{
  "train_examples": 48750,
  "fused_qkv": false,
  "max_precond_dim": 1024,
  "adamw_lr_other_params": 0.002
}
Rows from block 4 of a small image classifier, named by matrix and row number. Rows with one number belong to one neuron. Each number is 500 + 50 x the weight over its row's rms, rounded and kept within 0 to 999. All counts start at 0. Numbers have three digits each. After the name is the row's rms in percent of the matrix's.
After each neuron's rows are labels from the 100 images, of 14976, where the neuron reaches its highest value: "responds to" is what is common among them. Only what is clearly more common there than usual is listed. The data: flat shapes of many kinds, plain or patterned, on busy backdrops.
# fc1: MLP up (model.blocks.4.mlp.fc1.weight, 1536x384), inputs 192-383
# fc2: MLP down (model.blocks.4.mlp.fc2.weight, 384x1536, transposed), outputs 192-383

fc1.250 103:463503475533471475528571499474575545485467531513497494546483568542520487478563483523529499536516475569476413524499496443551486506495567519369473424456487556595454515508507460397472525467548452510460500490560473440621464430470523505557427519427458449546501434474608524558495518522390491411465481512451584463591522593554438492557476552488656480477487525519450527606502489458545493632530582540471552512600467571520511466486495386599423488506506478527583419530576590448518489441486555485494485444519582318504520533518489537512527547441433478434464432467481460459523578421584483454
fc2.250 112:446464463511534509498468596532462480536474488481514494495485489453454471468438488521471541582422424594528573477431472507462429433486459485508523523468492490561492464507504456459586461528475490609484602554570426492519507499455532521478546450485447503406502505505429472481455511448448492454493533533535452495512566460539534465516497504464484471506520579476494474473495500555532595485520531445538447466536500554513510541498555519511519480566560566499502498448484486485519479500521463500520408486515511591469999518491559473484463509497520576474493502556456496545543440576470473538
responds to: green shape; its colour: green

fc1.66 105:561501557497555500470583498481473486527579401469566451481484462631469439520430484456490478487556606558487452461480556517555531558489432453526529499488478455531528521424485484495453577534441527609455484429532490426494479376350480407596573505565473474387536496496452548529518529500550530480489487474425515516488560505482461497487558437479520520557525621511482557546439502532464452473501454537410498506410473559548469445446501590548444435463469444569547513533464501430512520547474525586499409490443534463411399438536500491471492459539521591452491520592429485496503583498568531454
fc2.66 089:501517527496510578504553513502505511562493494501434552470504528537510557544565505505485467529507493438555543488507457532538504582447484488342424519517445478521514530464536511485496488373481514537529499503486525539570517508536622488475564519515443473493450469533491438527498392638440494407526508501461496475453484534503517560449557525536517541479483527507534579583450533545477519603490481537505510464500466516464517466547540560427494507538486442604532521486472543544476487527516435479548508568551514513575000475539471527523517430453512553562517499563504496595487516513468500561
responds to: green shape; its colour: green

fc1.508 097:460454553522529563493526486404466610509468439450618439490542533504464547485472582531524534523417538449473581564548518464493539516556583470484602450451598521413513483438446489495478478612548363527453510536451494549506477596472492448428522447564596446486506512537564486401383526527427486444513497575555524574542532469517457479569606577524476521474556435464480428547540521451472492440468504505458583593500544541525486538527506524555517453630543532536486495514482476546453463495542487611524456444452531562522495515532517518595511518529409549400471458556468514458524422486418481435
fc2.508 094:460518548490501533432535555539512542449477508532418508553509418560558524569500548486497525460445577512588561437425545551441498548460472551512488499521474401483362469537467444521486461532451510593471458570531563459511526489486544460519405450461532541558509486568443471469588458535536528536601433443439511475593491608512559519485464530548454501606637518439511478505559446550540523558490564565441463540502477546534538539504448529570502518490439489440526504518495474517473491519519538524435527483411493463475774529431492483554505550480481415495478486481403535517462506486487477591
responds to: green shape; grey shape; its colour: green; its colour: grey

fc1.107 097:504548477421468468420505481524446444426480481467496532410525494572430523549453514500500511558465480517457445454522490510498490456542501499489461532498474553529519514536467428548455452576527435528519578573572506528553585576478550546468531552460480511527472488368527569411471594587456472579533530507521419620475575436495489468528512435492469428510482473484541528550585506474433575576526486450476448533460526550526457503531512633437483472508434475459466572425518435521558517506429433461470445435548471465430477548525587499538540477519477505516579511498416453479359347463466470455
fc2.107 099:500498471492518575501539386454464537534552498601516539444460481455560502499612440499396522504571532537499457576415506438498474510550549456514588493561483474551480495403465468511464496588560438491482573532385496539511452469518551560472543430542474484503440586559471463593543460516562443444606565413513558515530497494440479530408596392447445544541506565545497457489498495465476438569500581498448447355488597459439445467466512487489591420499537531462478385514453569487473528476541570491486403483409543509528626509521465411471510416490502469425362487509487494516465460487547566553
responds to: brown shape; its colour: brown

fc1.662 101:487472586539519528536460449436498518464431467562539445463531537494595465396430488475458461480448459558458523544492552553439466472425517512467484448487509578465549486452498543541493548487581580556447601539464509516477552560468544446535389537517581377467503476504488418378418551434520469509410444605501455475480533457559518497617395488575479415471448427419555502455505518506453505488512540435565500543542529471530535517441447589425440551447450483532422488561538460496485437479495558511449512490534470479522534487426518487566529533493613481463532435465565460511438577539432457418
fc2.662 107:528498540523445497504527556517524494504437392454491516520513462538429464539556537536505483570518492479479528539483477586499476503523543483522531463487472416570518521493537456491466475473501542551471527491506505479479533487516492428494512491478472525462433484526496443569519434404473509495524529485548491466599489462533477527559502442540605481502474547491399505483499521561454513550416431557546483568544502527470519422457477512533541486499547491492445485455484529533580568477418471551411528483506519549566999429553445469509441504555461545498482386538445505483499438458479541584
responds to: black shape; its colour: black; grey shape; its colour: grey

fc1.459 093:557514410526461516505557449426484478587399492559448443454388591544339477602477523495481577519456551512544523570556474463593539497486568539550580471432563500509360490410433495514496548521510461551529466517549471514521420518549524480552556522538496461444467504566528472478467525464483529550509508565496618500532533508499505509551562532573593615492587505429478499545596474561571406528555554560548512502494531509482552516559400433577520516587560490541530438512500450441412520444488509472496489490478484530428514528532564434564440584488473510452422585606524448522479536490502483443
fc2.459 098:526501605524494522461496534541516403522520484493582493590508477454542483468457486424547508486570477530492532488495469474465472463570478528529512549533560482505504487569512444484537502603535557510460509504511401493451527481486524435480471546467507566542519552606450521520501420521557551467459550565470496524550528480521454501486555500480459467469495545573500514577461538482482489490413472517548540541502544528536514554519424536479525510535509599495522547461481434518498534509573500532469503443492547530493999491430544521533515489451540572474549475433452564512471545567500489434
responds to: green shape; its colour: green

fc1.479 099:424569560452523501557461568604520575474466520520515446495467500503528508476531469505632397513537482561454507540417464427648519570555526504387560520502552495587514499524443464421475459476467487405514427408485485400447493521467489447510455553515487565552535475469539460508606509458508509453588516413500501524480470515590398561471468491487539520508409583429482518527528464497515530590451449527541472460498423543532456481537480496594416602439579444572448415542585502529565521496497490498523548530453511461488496473579495513479438581545334502474466505521490450435549594532515433486
fc2.479 098:517407522537451543484493518487436548525497478438500494452463451466459522553490469426451556533413489534637403473507506529449462466401513471508427534493423553424541503537444502436621431457474512525428545558516470518514412570518487538490527507506544507525458550480451528510491441533431547496466477559502479501522558475502578529612533565539480531464517540525515393457479427508501492547571535429482499458520559540428486480502492467480536545592486524532553520453442434453482468545564582542502477476632474472477884597470485455578495504443545479527547461520472394544451411573502530471
responds to: green shape; its colour: green

fc1.738 093:460427546530490503537538443492547506385595487457470492482415561497572419503528541564567508558465509517546499527422555465538564471600499508438444570611525453542457529482477465507497483538527495582541495528514581500436445481502476416556503573577544518543532511565571477532489514453508502382527567552374548430500531406507495479480521522489496533494426548436496520537511424443486442534544475543483458451457392449473533458444564521468426549516552495433473473532562438446463460447549514539520482430513483514522554438543556424548451528496432574462593441449454469451414565531510484512
fc2.738 109:538516506532522515547471499512499447570495464482493546494562480540517450522541492541459494454521497462489543503443518584508463527527535519573574464427499508458567491516517447511548463438520522535415492530539471494510499516436459474525472437467514465544480508491430517523558478487458489505434427508629411503552519497557475477497500499470522476490464545490494459481530506515557469497514467490516472525501525468467473527517512458455530435517446481543507546442483532500562470528520463509419489521552487537507999509502506502521544396487491521522492499525487482475503482513534498558
responds to: brown shape; grey shape; its colour: brown; its colour: grey

fc1.110 096:487665438512494435520534558519523394413431554564404499522463529592537451500516532490573436456492583503489575439498511450516530561510490478558457447590488482462553564461501525521416469492469483505469494492573482557474550467458622498593456476547535489574547453571471532388524390555483555499528520493528569618600516434486513422478489529501521470507516542490478462496483505507464437543460474535528566529371591493435492497369520594576488392498506456610558413528447508417426549472457484458497472563545525507421522399497580467570479504520482559432481527532479570603490553624605465530
fc2.110 113:444469536474496513452466545511463565571507521544646553491553503416517466390510503511475496434426477468429480427466464569479537506480506549438497505527522509468520489509529556434468520538492563465489508475418402443375548505488490468482540537436482468514491518486522535590592435501516530483530513527530466508568444469488491516618566445442538460513486504470458520535515499419537472572478421517580487527532544477496499518570418496578530503517456530515489533476478445557503525469507545537417493458468475524529999492500530527473500539490505510509532476483468504422529434471461464523
responds to: yellow shape

fc1.577 100:502501552358550504574556565471516514504535511512508514520508476559434543553620450555561494469494440619560517441457558549524516438448515501484481533591513452530483555536438450451547525561548518531482587581440573573516470601494521459584467552471494432513565572529440456549525533468433470461508518543555536475489557517567410547537510471515637514422527501448404508493513486501500463436431514521508515499491550609552542567520492573556564488568592422495594490510552506406597532485502472543464500566504428454544413505590466536482625456503462577535459539546549568464555485485499493438
fc2.577 097:503463468463462557532585503520545510516469470546498524473458468510419548578506493456518502460502428492484524549478581382473553538458463534471479488508437563480499455529515576530470424474476472505501467433487485524580532507549499486491479515483509514504586543533472489502466495521539485496449439467517459502484438490539472498503488426498473509455410492569509475548473419490513511547517530540443477456529513489440512466550551460504502466490485405440468475496496482541484492509502514420527448541552520487479000480538462486522458495499492531536527418567553503466553515483451455544
responds to: green shape; its colour: green

fc1.487 098:470498432460507652540429526493492479531422442506463580422479570553457515538475541589487430473500531496492490516546549503539486537514543467459468566497523595474453499553533495595508497491620465458474458460543423434546440478526517459500497420511502507412443505524496525513499549458659480476489477566573493521505564503432490468460461485525483543529527560549436523592485518476515566448517547380480487499471440553543549416527501647551480472499481519451463430509485482491501495537586531423434436438556441486493435524526416490528510512523490480547530508530451362422394513516499431516
fc2.487 091:527542524494578548500529429542510543446527491449534497583557526507548498541467547564493499529630502500519552429543509415480483533487484466580478472479486600473412495462419490461540535537540575421430514586447549484490566489530469522547441545448503543595403554471544444441437478483577464556445498544533453515531506411476586495472413503483411486401527523491535563585427430551497458558530481437513502472510537470503427413525533406490452509509490587534563490498473551528467478485474512471398518512538486558577586566433557434470557511510485545504538515503442499564498496568604508427
responds to: black shape; its colour: black

fc1.200 102:522474454548395490506568557418474459478508420523464564588552541501455527463535493460484525566578493479401410576492464498496491539517538515420550486541445493518556567411480477488427519429487602443575441497483579439603440445501478519529477474539462384428393442456575511550495575487389504550520502478419540596534540547497470459416512623550530457531478471537486502481512461406585549436559489517543593423564395548469530440413476429499481527509586533464406506378595573555511446532614561572549545529431556496436498490524442542530430521483523508567505435544511531531530553513478603504
fc2.200 104:466499535497539460455425581465451513553534541520529499467466463505466487481517521460461449535452434592535521471538516585501364508497420440552522514497493487452544460498518466388548529590469570561502466563435481460441518512459455539500543513528497544514425563492557439479432493445601445434497526534514421510568483596515542561454501587464496447552492526499403456525579448467459538588489520446509559451551526432536416586564405519448504521571433471536556493457447536460392452464412476494438462455479514477481809540419474445554480472489487495472476434424501431515559608516503452502
responds to: green shape; its colour: green

fc1.655 101:580440497480544495471601506564524516552602514459489495503510405485501474484447472514569554498536574444587540485586482474500506506513426535479548536501425394524555548541480460427496540445383565430408435473423532413481499556440496488524571394521520468485482484608508521437545586457496532523526458523443455645453598567511514565559547582519488449471528505470380476448535494495469483532513572514457418450496479443476531522496501598507573514554497515571444425466532465638510511508422541478475486428414502441452455413576472421521523531520573521504577499496510499525513533515532444476
fc2.655 093:549518522495485461602462507533483521481413480565502505428519573509509548550589595521445529512477531394522574422449485463416511511461493492565455453493452484426511461523425575541516476482512551418436553493435527483475498408566493546461388546531525524560581559392524461527450428465582385520509553496485598390497533503507494507557644557452512519541457465547523472666517475548480439539513556498526646441509482468430480450485514513587525476564452496497480478525419588529538507469504463444550574500561467530502174460568491522470550520446424485552447492501481498483450567583531413474
responds to: black shape; its colour: black; teal shape; its colour: teal

fc1.91 102:496442553552509469456478585485573474519594502554517565523456495407437533476547489404506486502476512510427417544520576531488510547579484525483560554514486483562475552431443430469501505496572489473478510545542484498544471518493450465578539480522473426370622589423498523513558501562415485486427522487514424575482509561507423559431428502533479623470516503494515616500530427434485424464550563541463443499524441463543506525551459509562537480594599455558456544545565371542488557533550501525520494452568498507459438452414529581509454499533553496509520382561446406587578454514591465564
fc2.91 100:494551530440501513505527496563518499468437480622519383522508527528546529575514445524570496562493435479469515497465465510521496475448449502437459568545463381513476504484470538489484498499411525526531547457503490503482507490607526554512497550472520571415546464489540503524454509479512625498501542511460473442530561545548513468443471577503478516479519490535463510511572427524471510590510454507513505429497474479539482481437520598461505548536415459505486475563487547513452544466464490425510477479490577509475028505444460470483417477524519543584444486598569441490456545477503553523
responds to: yellow shape; its colour: yellow

fc1.176 099:593500558448401431539519540435513560595448459561482566495479534479457451596526574531543571514563495501551510579442424494582573527514590453506499486574504464462472470555549509507439567578491510353526465504460534441463395480533546535545550552513539557577476508576512445568505449442421548530552545442457551361548440498497435550512474494541416492501453453534513563512461530526529508508530566471541522540578544582519493479458582447501512476353644463563526477513579519460464485441477532514497421452511528558462524497549512436469492488450553526377473484567475476449540420529443472558
fc2.176 105:563438538517547527469465534516443437499501463540516361515581468539495473444562507522496487472484450583474510504509572550528454475546517493509463480446482531529464486555478477499587489554512418562460489543537449500519407483432440537510478444465456465489434489490514464460515492434530471459426513537535443532552550445478560581510520448526524508454520572550487489514492473535516511502547479389549462527552546497444512577526464542501456492559586565555492526514522489446464437518587510552480508519485564498494999529500492451520496539493498494480490503490496530536455476521494454403
responds to: black shape; its colour: black